config.toml
model = "image captioner"
dataset = "simulated stained blood smears"
train_examples = 195000
image_size = 64
crop_scale_min = 1
horizontal_flip = true
translate = 0.06
tokenizer = "word"
vocab_size = 32
encoder_arch = "regnet"
encoder_norm = "batchnorm"
encoder_activation = "silu"
encoder_channel_attention = "eca"
encoder_drop_path = 0.1
encoder_depths = [3, 3, 3]
encoder_kernel_size = 3
encoder_stem = "single"
encoder_widths = [80, 112, 176]
fusion = "prefix"
label_smoothing = 0.1
decoder_width = 128
decoder_layers = 7
decoder_norm = "layernorm"
decoder_norm_position = "pre"
decoder_activation = "silu"
decoder_mlp_ratio = 4
decoder_head_dim = 64
decoder_fused_qkv = true
decoder_bias = "all"
decoder_qk_norm = false
decoder_parallel_block = true
decoder_inner_norm = false
decoder_drop_path = 0.15
decoder_positions = "learned"
decoder_prefix_bidirectional = true
decoder_connector = "linear"
decoder_tie_embeddings = true
init = "trunc_normal_002"
residual_init = "none"
optimizer = "adamw"
lr = 0.002
beta1 = 0.9
beta2 = 0.95
eps = 1e-06
grad_clip = 3.0
ema_decay = 0.999
steps = 16400
batch_size = 256
epochs = 21.5
lr_schedule = "linear"
final_lr_fraction = 0
warmup_steps = 1640
weight_decay = 0.1
Rows from block 6 of the image encoder of a small image captioner, named by matrix and row number. Rows with one number belong to one channel. Each number is 128 + 24 x the weight over its row's rms, rounded and kept within 0 to 255. All counts start at 0. Numbers have three digits each.
After each channel's rows are labels from the 100 images, of 14848, where the channel reaches its highest value: "strongest on" is what is common among them. Only what is clearly more common there than usual is listed. The data: simulated stained blood smears.
# convs1: grouped (11 groups) 3x3 conv, stride 2 (encoder.blocks.6.convs.1.weight, 176x16x3x3), inputs within the group 0-15, a 3x3 kernel for each
# convs2: expand pointwise conv (encoder.blocks.6.convs.2.weight, 176x176x1x1, transposed), outputs 0-87

convs1.101:091102102125109115112105117136140150131101176127178177111126116102104127114105135161156143152105154132122119126109120113130119113108128124150151144123135113099115139124157131075163098154146135132140131127139121133141132129154116110142130151188135132164129102193120180177103103119120120121112112120126142160123095189116169185130115129152129117130103085125121140102076155123169167122100105112135120116110113130122165124103181120167177
convs2.101:133137146082124107114143128106106150096124114135133156098121110126138103097106103148156123132144141144148231134173113109135111103125088129094116105149146118124135127141156096126149112140147121132123124136110131132084132128142138183102153101112143121143137103126119
strongest on: crescents

convs1.45:169141160140149125124159153114106127120117115098107089121080101110087080094080085109098108108125109096106085120092118117112123098112102109099113093111105077092077122142131123137150125142116107136121130146133136146118123104117125130125133133130116139153129155157130143135121086104103081075080066060144125111158139107161129118136126128123142138122111131126122130144119141137127135113147131129153140137158126108073105106094100095089101
convs2.45:124116102133106125105124118136091167141107155136134129133146129168120146110138083116112107065123112126100154125148137098126116152117099057086146101124093088086120086114131151120130128144133129118061139126174103142112148177108130123106139181137176118178158156091124
strongest on: lobed nucleus

convs1.73:107113121086150114108108120110110125103155128130100125108117131114138115098131134131118138121123098123119123146178157163124156142198158113121111139141114122124123138177167164150183124187162142181172177147193145188174097105117105156115148099134115118115108132117111133119134168156154153167128172160123117140128138117134116121146145150109144102124120139098103110102123106116105119129122097132129116120110109117126111154104174144141168
convs2.73:142150122112141125080125168145202088134138104115160101109096142125151094142106135131137098144151089099135134131139153176096166110119142133202053163092122117120151123177057108127154101102144123105129163091105136118109133106126125110145090106088103130126126114138116
strongest on: ovals

convs1.110:157154145153139156135151123119115131158115151103136118178183149172144172154153136124132128116129145123150141076086104111140132107130115112127134111131130124142131122117134137106137097131110086094102097117111074112086143123107128122134119108108111114129144108147102132103083079108099117115080110084108113121132107140107129101109100116106129134120133146173167141154129183134154112078065088097129114074101091112116124132109142103122100
convs2.110:151150091137070157130107102102121155121117104117117086116102178126192122123122119100118170166183102087128137189107159101137150136177100139100142104134130093141153144119154086119171120127148177105137139137103165118100131121109124166125129125112129102180140105089109
strongest on: band-shaped nucleus

convs1.76:121102116114093114103102108116085098097105091121089118125114133123080112097100100147138136131157124117142131110140114114108094114115090155127135149092127129113136108133113150095111137126106116124116149086103151116108131107101121099101124099131133110119102087104085096102104138128157095124137130118124119113118129104117118117129119114106130111129148121146126136127101112121110129205195165208097202142164175103121131109126102102112098
convs2.76:116161195059127143138145144152131126119096136143142098131095133126162151106141084096124124119126155134180114136140140127127102143141113107111151116119139181096186107138118112118112134146091156105096127124139141125091165144150175142178101139137147103148139104091136
strongest on: lobed nucleus

convs1.39:146149152137154120109138108126124139149143126140124123130136147140136138110105128121138161115148140111126116121146127118144094106110100123141164147166160140150141162163139135070180140136140149159125115099153138116133124096081102117067109102083160152178133074187160164171136141143152120143118112123103099072102122069128091075127155154143151150136146136128117121139133135140124124155174143139084180142140163127127137132143124113115128
convs2.39:128141181061140147159137136147122144145113137135126120166113144152156171121175094107125110125149166144178116133163123127131118137139118155107170130151158194149199124162142113121115140141116142111127140126131127168109166140139212133175150145146141117150154120117145
strongest on: lobed nucleus

convs1.21:135128106086125086119133126145131125108107112113142121138121123132115136090132117127108107103107108096100095122112115101128102114103113140133138139144147146135131099092107095095105074086081134107122086133126115130113167135145150120143159139105160181163154119172174174173164147137162121147172135121137115126106132128108119113123125137120106131085112117170178177153107179173173171145165141149123154112147147150127128157130144141138108
convs2.21:126113135138115094136136083065143184059131115101111144110120115115131118110112110121128156163090159125122119135102108130151101112126091151138158105160177127215092194116177082103136120121110142158188079161133117112129130122137132161125132130102130131123129111135107
strongest on: teardrops; no large cell

convs1.49:090120160095144145110135167096114148113139134118118144161135149165092140145177140124125127139144124126126148133115126153129125119120129094118155100135144125126143123098094108136074090097082117112131117122133143151145077074126087075150110152145109097124106104114087108130126117138135134105126142137134124140134133126142161153116097127118083141131164135057079116068090164100163164115093132129120113107126111130099104109139095106104080
convs2.49:126098166122137135116138180093127107121136116171160137151097133128143148102145128187161156144089174173157139150178145149109133116145100138120124150143164175139138153165156128170122152102158138152132128177135121127107161160180162165155146151133156099148134149137118
strongest on: round nucleus

convs1.149:118169156147177186155176187105131123150139148119126124098107107101168104097098111111120140118119118106080103126121139111090093154124125095108103099166102070099080117122160116094095159131125115113124112110119128101134104106109105142125128107117105111088093157099108105108104104103082165120096107121113119112139130144120131126123112151108083112175102120125121113146123148119134124093104112106123088122107097115098102103130126119100125
convs2.149:137112132139130141151148142117123122148153114127119140180150125153096193154193166143159156145114163141133114128135118118106150120144138190114137162160158169173122162131163133156140146126150141139167102151102125118168115113137114132152136098140115155107142116149124
strongest on: teardrops

convs1.114:147127161127122137122124156141123150156126129183144141129164174126091151117156140099084118088162131105108090128095131108148134133115129162118108187150114199155124127122110129154137124160132124166153131153131134135107118114134127127129129143139109076114077146113105098103118090108105144139094135126166105095178110109197157118137125172124151156166131138134147137140112136112134131132127121147135150112162150167115107159122094178143097
convs2.114:105121120098097127123190135158154122189111162125137106145168116133132173142159130129159100155159139152126118153128147147099127172100102161151135145126144156131128128158125157106145111130159140082155104129103141097137144113153128129158109098137123123150118113112103
strongest on: kidney-shaped nucleus

convs1.32:117118119118140139126133114148171155137129162143169166150156140140133190134182163134158157135131139139156156150153144160111184140177162150153150141142146149161177130120123112137113131108098117093088099106098105111109119118119107117097118112100143134130119128121128112118142148131138130182139177168112099104094114097075082092150139157151135142145137147123121132122140114119124126113120119108125112115114102151153141154126182137187163
convs2.32:139118130142128137124135129112119132120109107132097135130124120110135125154134122138099121134137116110133127132127105103131168097133131161121137116129132131135127132122122115129155134147137122134138144116108120132166090118130119122137114095136130201115152105134144
strongest on: small spheres; no large cell

convs1.132:117136117110135116106133149131081128136133133161107150115101129131130105110098098126109117130127150119132119148122128131146120113130137176171167160120167148145138172194140189131205181175137146188141184102175162150138129130162106142129103123133136124128096124125092115117168181167186132177174180155138124144116145120119129117131132147112121119103120135131115115129124125122123108132132149110136125121130118112131141137130140103103119
convs2.132:155187120122092152094110108109107153114151129144115102121099219129201119135136105113110158124159128090120120186116162106129136141189111133104155112139126124129162134115116099119176115122117215133121135151121158120116149121119143128128103115135141128201127133123146
strongest on: band-shaped nucleus

convs1.99:141133110141125100134121122144126097123094075108114081130124120145133102138133112142131118143130117120119105124132122108101087130112105099131126135138128119138100132108090117101070099103070167169132154099128158149113118128102104106092099119117135113088125090072105103087148168146144101139165147137123101092106085071093101071138144104129126097107105099122124106136122096115110101141127132103094096132121128125112091115101085099119094
convs2.99:114120139127168133147109140134148127137143145100129126170101092087121122106148115138126119086116123106118143103139096157111108141144149090151131134110123153117113116144108104106085131101131084181093147119135129133130127124121127111123121117158145145104130129136175
strongest on: dark grains

convs1.16:087108105130106135103102099097092102121133102110123113095085115126128119121112132075088088109126106096096106104116114129115114108106112155130125121131122133123126085088095125126102109107114097144134138119132108131113153132129129125116158126120128120084035125057079098064157126121115135106149113119112155149150121155128158123105099115133120113113087125128132091077146079102089075126118119133134145132132112137137132111119129142151108
convs2.16:137118122107121136146134143132135113148134123130153121151118127136139151153156144163165138066152131143157203140224157160162126127142114099131097138136107128062130094143116122140127132124154146111058121122117152166090146126155123153107152129121119124131127108121116
strongest on: round nucleus

convs1.33:120126122125142134126137120154179167144123172153177169148153149140131184128170163131155156137135144144166158151156156158116188132168162145159158144148148151164173136119122112138116130112102115098091095104099112112107123126118107122106111118100143147136121128131137116118144152139135132175127166157117106103103116097072085097136132146141136144140138152120110121119136113117122135106113111102117103119108091157157158154129184132174162
convs2.33:135113133144133136118135128121122130133108118135097138137126118105135128155140122139103120133133115110130125132127110105135163105134132153117139120137124130133123128121127120134151133143138115137135147111109118129168091120132119118136119098133132200109160111136142
strongest on: small spheres

convs1.58:097097080103122107109121099105094091112130111114116108125116099151171097142126102133123152114100110112113143111094074115159104095109099096083091105126111101115102116095118078148140091134100132142161150106122144148165149138126155118116161170140094090089100158099089132100114130148083094140094131163134113124109121102112114121152133126145126114153150121128161133126098129142146160108116116079100123078125106126125147081126154110133124
convs2.58:131078098133131146147118134124128123115121135159119107130105117129089150120150142102148168093095145128143143111170110132122106115109155123127113099096141119110090127111129132164073124127097107125111126137113109140114136125114115152064088098118113123115131100136123
strongest on: round nucleus

convs1.68:084096086080093077057092101142136128124121104125128106097098092083101080106115104132133115120115139115128132116104085128144106123120117079089092083092073069092113125091095114130094140102100161126121145154115157128128132134125127118113124130119117104091088098092087111119129108117130123110127107120143141125115129137123128136119130116119134112110128115118109114111099102108113114113097103128116095100108099157137135162132146154159153
convs2.68:156092141165151128133125151104106120129148149122134136173121118129073146146147136141120121115109136104129153095137101118113118151141153118100144151130105147134088140101152127145116145113129098196127142155135113115121142121138096135107131127149121158101156124200206
strongest on: ovals

convs1.12:154152141124137132113114100135099138134118103167154136122119106122124114128127109183168156137113122094069066132141110147151139136151135155146129151139139135135145126105096103105120093099087119124119119134115112114107134136135168160149142143151127088151144126121167190144142096146135128108159175142140128108119122104100121086131127120104137117113133085182165167136111118086067052143089126126135100148148138119113084137111108118134125
convs2.12:142122082153120134146161110150144139168130159131114093145154136149145161109165114151145092100136127140095130188142124138135123162117107101131135137119152117111099121121135145101134118152134138099094126162168130138107218176153136133119135182133178111168144154100134
strongest on: kidney-shaped nucleus

convs1.29:098145158094112150107127142111135118133138117100125089159159145146098177126148155087088089110123085096111084089151166114117154113131166122139120148151150134144139131101097114110109128111105092124131131125119117115120123121123120151138130133152118118093105125052073098064127143124142152139131138148084129132098117135116119131102154180115094165124144174132154126110158115080125121139145150128094172103147152095119110096150125117119113
convs2.29:181131127127126150099134132127135113141148139122118109142114142140145170113172129157142099111155116146141131137168107154144144135132172112122134140190137139116147115134127133114171212118121126119098154097130150142109108143203128131088160120180131134129132131154155
strongest on: two lobes with orange grains

convs1.118:112117125118097130119109137122103117098101120118116132101106088097139100110132078165117102137087124140130189150123106132087129132132191133125124108120122145122139118093104130134120124132154115067084085116056085068058133149140155140140137130139143107097112087116129128177147091094143146115124119139138137122109094111149132130158134131133091160146136186115124127129121112114120112129131113151131135120120100124109098103084110127134157
convs2.118:139147118141130141147148115131102145132131143124122130182137141132133170124172112134122115083148141124137156127177131119154120145130112081089140086134127126094132099111137138106127119142140142128070129152187131157095174189132157150118149177127199117149174169104125
strongest on: target cells; no large cell

convs1.62:101084085108115085113094077105094086111118090126095089111111122128121130126114097138130134146125141131163155126115105120137102145105083104106093112130097123104093103115127093104095104091104154131126152131122147127136111091097079134106105099092102098094088092070116078075132155138139134146125152158118140125122131152111150156111122118122125118122105108129110118106127106104100111121155148136123168130151156108115121096107093102093108
convs2.62:153140129111134136120135158154170074161133104113175113151100141125137143155158170148203112111149127140146151119178132211133171107126150121177072199141120128090148109222112128137146120101162121111094127099117162119112135127160108154134130123118120145109121132143115
strongest on: ovals; no large cell

convs1.71:109110119086133106098096112123109119124139112147103121111113128110108104095110132129129133121143099128127110134148146131106139132179173113109103121112113116107126131168168160131173144195189148158170162114169151187198118110122119147105165107122112116114091109105104109116125164169150139165141182183127128136114154111134127120136142140103151098127129128113117106095101114105093128118115094129116107107124121131124109156109151132125171
convs2.71:156137124128147117072124174146204079132143099119160104097100136116136085149101130147132085140142080102133130128148152177092160101114143130191037150112131111119146125176071114144150123102147105112129157098109136123116137112135114107147105105102101121131129121147129
strongest on: ovals

convs1.128:145153135141143177152159136161132117135136090140168143111090090108093092126079127141148130160179182116158150113111122106138112143127126099095122096122116129106131148116125135103119111113104141112122113118109108115115138138120131158170111132138134127114132121109135131123134101118092089086104097096136108118138127134123126153118132100128160180134146153108103103075083037080061089135105120126129133116121154142114147126151149149140135
convs2.128:121130133161140135153130138138143133168137139128145113203129146144133188143222145121121143151130148149147131139157155145122147156155123148125134137118167125152131156126140138123121119146147152119140112180176113133129159189122144141141125197125170154127135166106123
strongest on: discs; round nucleus

convs1.13:128135116114119091109131149111154155169144177151195175125119134132118108132126149137126125136127130123121138146134110117130112105122115174114131113114103117129087129134125108111106118123167142132114121120105124123149148121131113135120136109110121164160176143187163203171123150160179148192159206175117139119125125110124115164112128105104118106110134160128124123140122123127117138109143150144119166148165197135124119117120097118113158
convs2.13:150142134157123133100123125127135139127129129127119118118128104132136130124137109132111103083143113104147133130143150129121122132111117086122129121130117119106138124134132132134139131142131112131091174157231087139135157228126156107155129168143251145134202220103172
strongest on: target cells

convs1.31:116144162115113148124117127128092099120100091096116108106110109148148131146119129115098098120107104095125128089121122120121110119113131147144120149139149128160141122100103160101105123124134104117155133108128111097110137107118129154121121128129104091069039096027065064079150135121134167143128153151095102160119116121149099115096114119141138117134108136140149124088139088108118119122088097119138128133116129115114123100144129130120118
convs2.31:145138130118120149149153152142150111168143131115159112183117125125150172157195142133149110085182118136160159137186152175160121148144124122149103172130124131088136112141112123127129133133146123107069149110145153164098159154156130132132151146120146119136167144123124
strongest on: lobed nucleus; round nucleus

convs1.3:122126121109124112094127123136155153179156165158199154120104119137102102127103117136125127142107144130128131143135123120131134104124131161111132109109106113131111123116112111116112099108130128129113121126112111115123147125141117143138129124125141160167187160175170207153152160170191165176168212153119132110115113102099103117106114098110128100091119122138134128138111143120130136125146150159135169149178165133126117117118102114119139
convs2.3:153139132157127133102134126136132143142123136128117110137129107147132137124153107124112099085134118114140136117153144132124125144105116080125130123124118112108134118130132135140137132139144112126085176154217092134132163224125155121149128174137240131145203216109173
strongest on: target cells

convs1.94:114124126111111112106101104108133121064108148068172121104120114108124127103122126165128148130124143183130167117125132114110124095097109108108111122142121121121099116120129132155119138134118111106112122129117122128086111109114127140129136122113128165144110122164134160143123143145098095133079123116118123105096095140092151110120168133104131144100141139156120128135128122178139160125137125055114161053183133116143117051110153088172148
convs2.94:128096128123129117160127146095129154093132121155119140147119128082142156110155124145168187135095168159150155123152139129144132105146099162102143091170157135134124148134154107189136143115120142144141087151123114110097106099135130195109160128136127138110139106126092
strongest on: round nucleus

convs1.120:131123128135119128121102110150143152158105124141138105101079118096109114120101114152168134159126131173166127154174122165121144162153113162130130138123098132126103100098126117120136103110114123078108100103108132124151119130125099146143112128115155164116158114128179162116098086108101104104081064094160146116146113089130120099146161129129145114147145104107097128118127122119107136090119105089106107077076081161165122156121108148134098
convs2.120:162161112138092131076141123124094136121127135137145114106141142126147103111122083126056117109172091107099123175115142095171095150124097062090123096141126113129145114102123128103131145154101142113114144133161178171109162160141124087132138188147163135154156148121158
strongest on: kidney-shaped nucleus

convs1.69:083076110084097122103110134096082099091113087113086122083094141110101140107107132138143145136157127114131135121146123132132112136130112113110141127103138133112144119137119167123126155149121121126122169108125168138131110099113106108097124099131080085114077089103095098118121133123163112137152133123116120123128138115121123127132122123107138116129135116075086119079090109109095142172179150189105185154155161114136135128121100105108096
convs2.69:125167185063137154139155137165136135116115128139142113146108151121156166099159091100149113130142149136174131130153142136141106129138119096123132123113131161098222118127111113115107112134094151117096132108137132143085156139136175142157095145108133103142109104127134
strongest on: lobed nucleus

convs1.127:122132117115116104116128125114087106097152096110100121108115131119139129135132158135121135127119133120109137145108132131107129132114140112102100077061084096093096136141133123136128115130107125144155162142144128191167136128105113123097124128115147128146135125127162108143140136139124132131119137137084090082083075062089080066148119129143113123135122113126127121127130126138138133131127126123116117133129128094082081073080083091067093
convs2.127:140108109146123116123144091100179165095114099106149128086105118105133090113100111164157103143158093097085116175111103142146089098102118140150123122148142070130101141143108105095132123100133123126158146127107151135115170116159085118111120126156109124161123131121148
strongest on: ovals

convs1.81:107088112101102099108088104139111127134127123128111153092106112102124109086089104156156149156145176177185188084066104092104107098101117109124116134139123107125103103114110089117111083101099110112098126122110107114087122130112141148118117129097163151107142105125137128138119092099121097110127102164132099107121126122112103141129132108136122104088077106147151152141147168155158161140103124133125108137099132135111131111116117114091146
convs2.81:130129144104131134128115139118130133130140132118126147199110125092168164137202141155194094151110170152166171136191117151133131117140114123125104126160130141112144132146136116105127141114152129132101115144117122117111126126141162199132179134123145119112147121133107
strongest on: round nucleus; teardrops

convs1.96:136118113113117124089095120132113133110147101106142137154142138139126127125116129120103120097085103113109126139118106124151132117110114128093093112108109137103113126088097108122089109117121101088100094106111093106109114121113124134125134130092126113126110144088099138123108090089110104088086099095116103109108134069103137116100079078075109099091081104154123122119137112102128115104086090095129094073084099124100108110142090100127116
convs2.96:148141125135102153126135138134175102145146116111159121163108153082175134151160184113129139173155129108135113150112166172126160135160123133178108168116117129117143144147129114118143113101129145109129135162127120144134154129134151106133136144124133110147156139100137
strongest on: band-shaped nucleus

convs1.55:105086092096128096112092084107093100108137099125107097118121122134103124132108096137134147148126133141160164120109107128138107142117091102108110115134111127118108085110105098130087093083088152142150153125132153150150125105103094127117108117100098105098090088070105078069135160137132140154130152163108137127123128137108146158115115100109103098101095084141113109102125115093108118110138138128119155125137150100125115108134094096089092
convs2.55:153126132116139141131142160149185082145139101123163120154106137125135150147159179154208125132137137141155134125183131209114188100134143132180084192150128149108146125209126118141144131098175124126110127114121143106130130133172114137118141112130119131121118135150116
strongest on: ovals; no large cell

convs1.162:129120149139128174138169153097088100089105086100088094102097105092115091099091093103101101085110073096090099095099098097100090099093086118138120138110137136159120109096108102130084101097099114128130127109123125122110107128121111117093114105095128111146137125156133166144125105148117129140135146140110099134101115098099115129112111141127133157112150144132124160123124134123158148099098103097115093102093096121105125140132165142151130
convs2.162:164090136157137088117116133151169115134133117119173120113093108137129102141103145118128138164106101121124113134113140143103154125103119153178100176143140095142112158198130120146136130102166088134157146163165058112145138161115110111160126153109162111139159171122159
strongest on: ovals

convs1.131:134133140114130130138142151151088127140108110151111116100091082101125072084068086129135154137165193161141131127120094123104103113117114131127142134111183150143151140141142137117213151163152108132157134095195138149168135140133116152130123134126129133110115101114111132112139142174126122204140167172102122122110131094113105134143149128148137139141145142174133146153132127100131141103118119103128102101118125136128132132110125134130124
convs2.131:150164129142095155136145128123121138140143144139121083151107224140184158162176117130084150104155139104110129149122165125118142145184145154116139134131128124141172133113118109118171121138141212132109137151144151133121139139116134117138119123137165145133135151122147
strongest on: band-shaped nucleus

convs1.14:126097118138130115131115131140105110153093112147150113114101125135127147152136158081070092082067083122092094130131114113123117124140119131125103108129096107120108135107143152133150156129161120104134146134136142114157133107111105136105120118113119081122141098132136172131121098124156099147140183138129119144157140153141140155126092131150141138142121159070060100076073078111088094124091125130102118122151113147142148158149151158152141
convs2.14:132126114159115139121149088118156156127133099133159127092124105126131102122119122151173103122123097113097165173177105140115121094107109109134142125149125070124108123159127116093112126134135107120111170115144160122122214149166118145119142152139165155138136155101138
strongest on: small spheres

convs1.156:109110101135113105126125127141155125173089161176174151153146136101133125107118121126129115126129130127117127102106125104139108098108099150136134120136142099098127106089091107112100086093080152120113118134135132118154129120111152109123134138111102101109113112110096121101164133154173090170170174144164161143178097165165179149121109094108143108102116110156162135185105148157169144142132134130117121108124116153156119161101148147168134
convs2.156:105111174111204108142125143133133134126160160141153158157088111105143136119155103166122083116125154132134121120139118160139104141159129098118139126126143148132119146115110098097123105117117110203106135127130127142106139111134104126131106129112130137113153102173172
strongest on: dark grains

convs1.89:123115133139140128146118139136118127141125132143108149124140106170137065161155072108113131119142160118133138136131133127129126148139145125160111185147065169171085117125092106117096109104111123156110184147065179161091131149110180138058169157074109081121104091143095111133119116120127135129139135134118097092125153114120122128120122124127133077109134090119123121120133146096136142134110116127134125133091140132131136130161135127128128
convs2.89:129154113090140133116138160138125138146127141121128139153147168199098153134153095132120112063138116114093125121135139108125116152122137078109142168120123143115129090149133142138142132145118126114085126098118150133099130132142116111160079128138118139106126100143128
strongest on: discs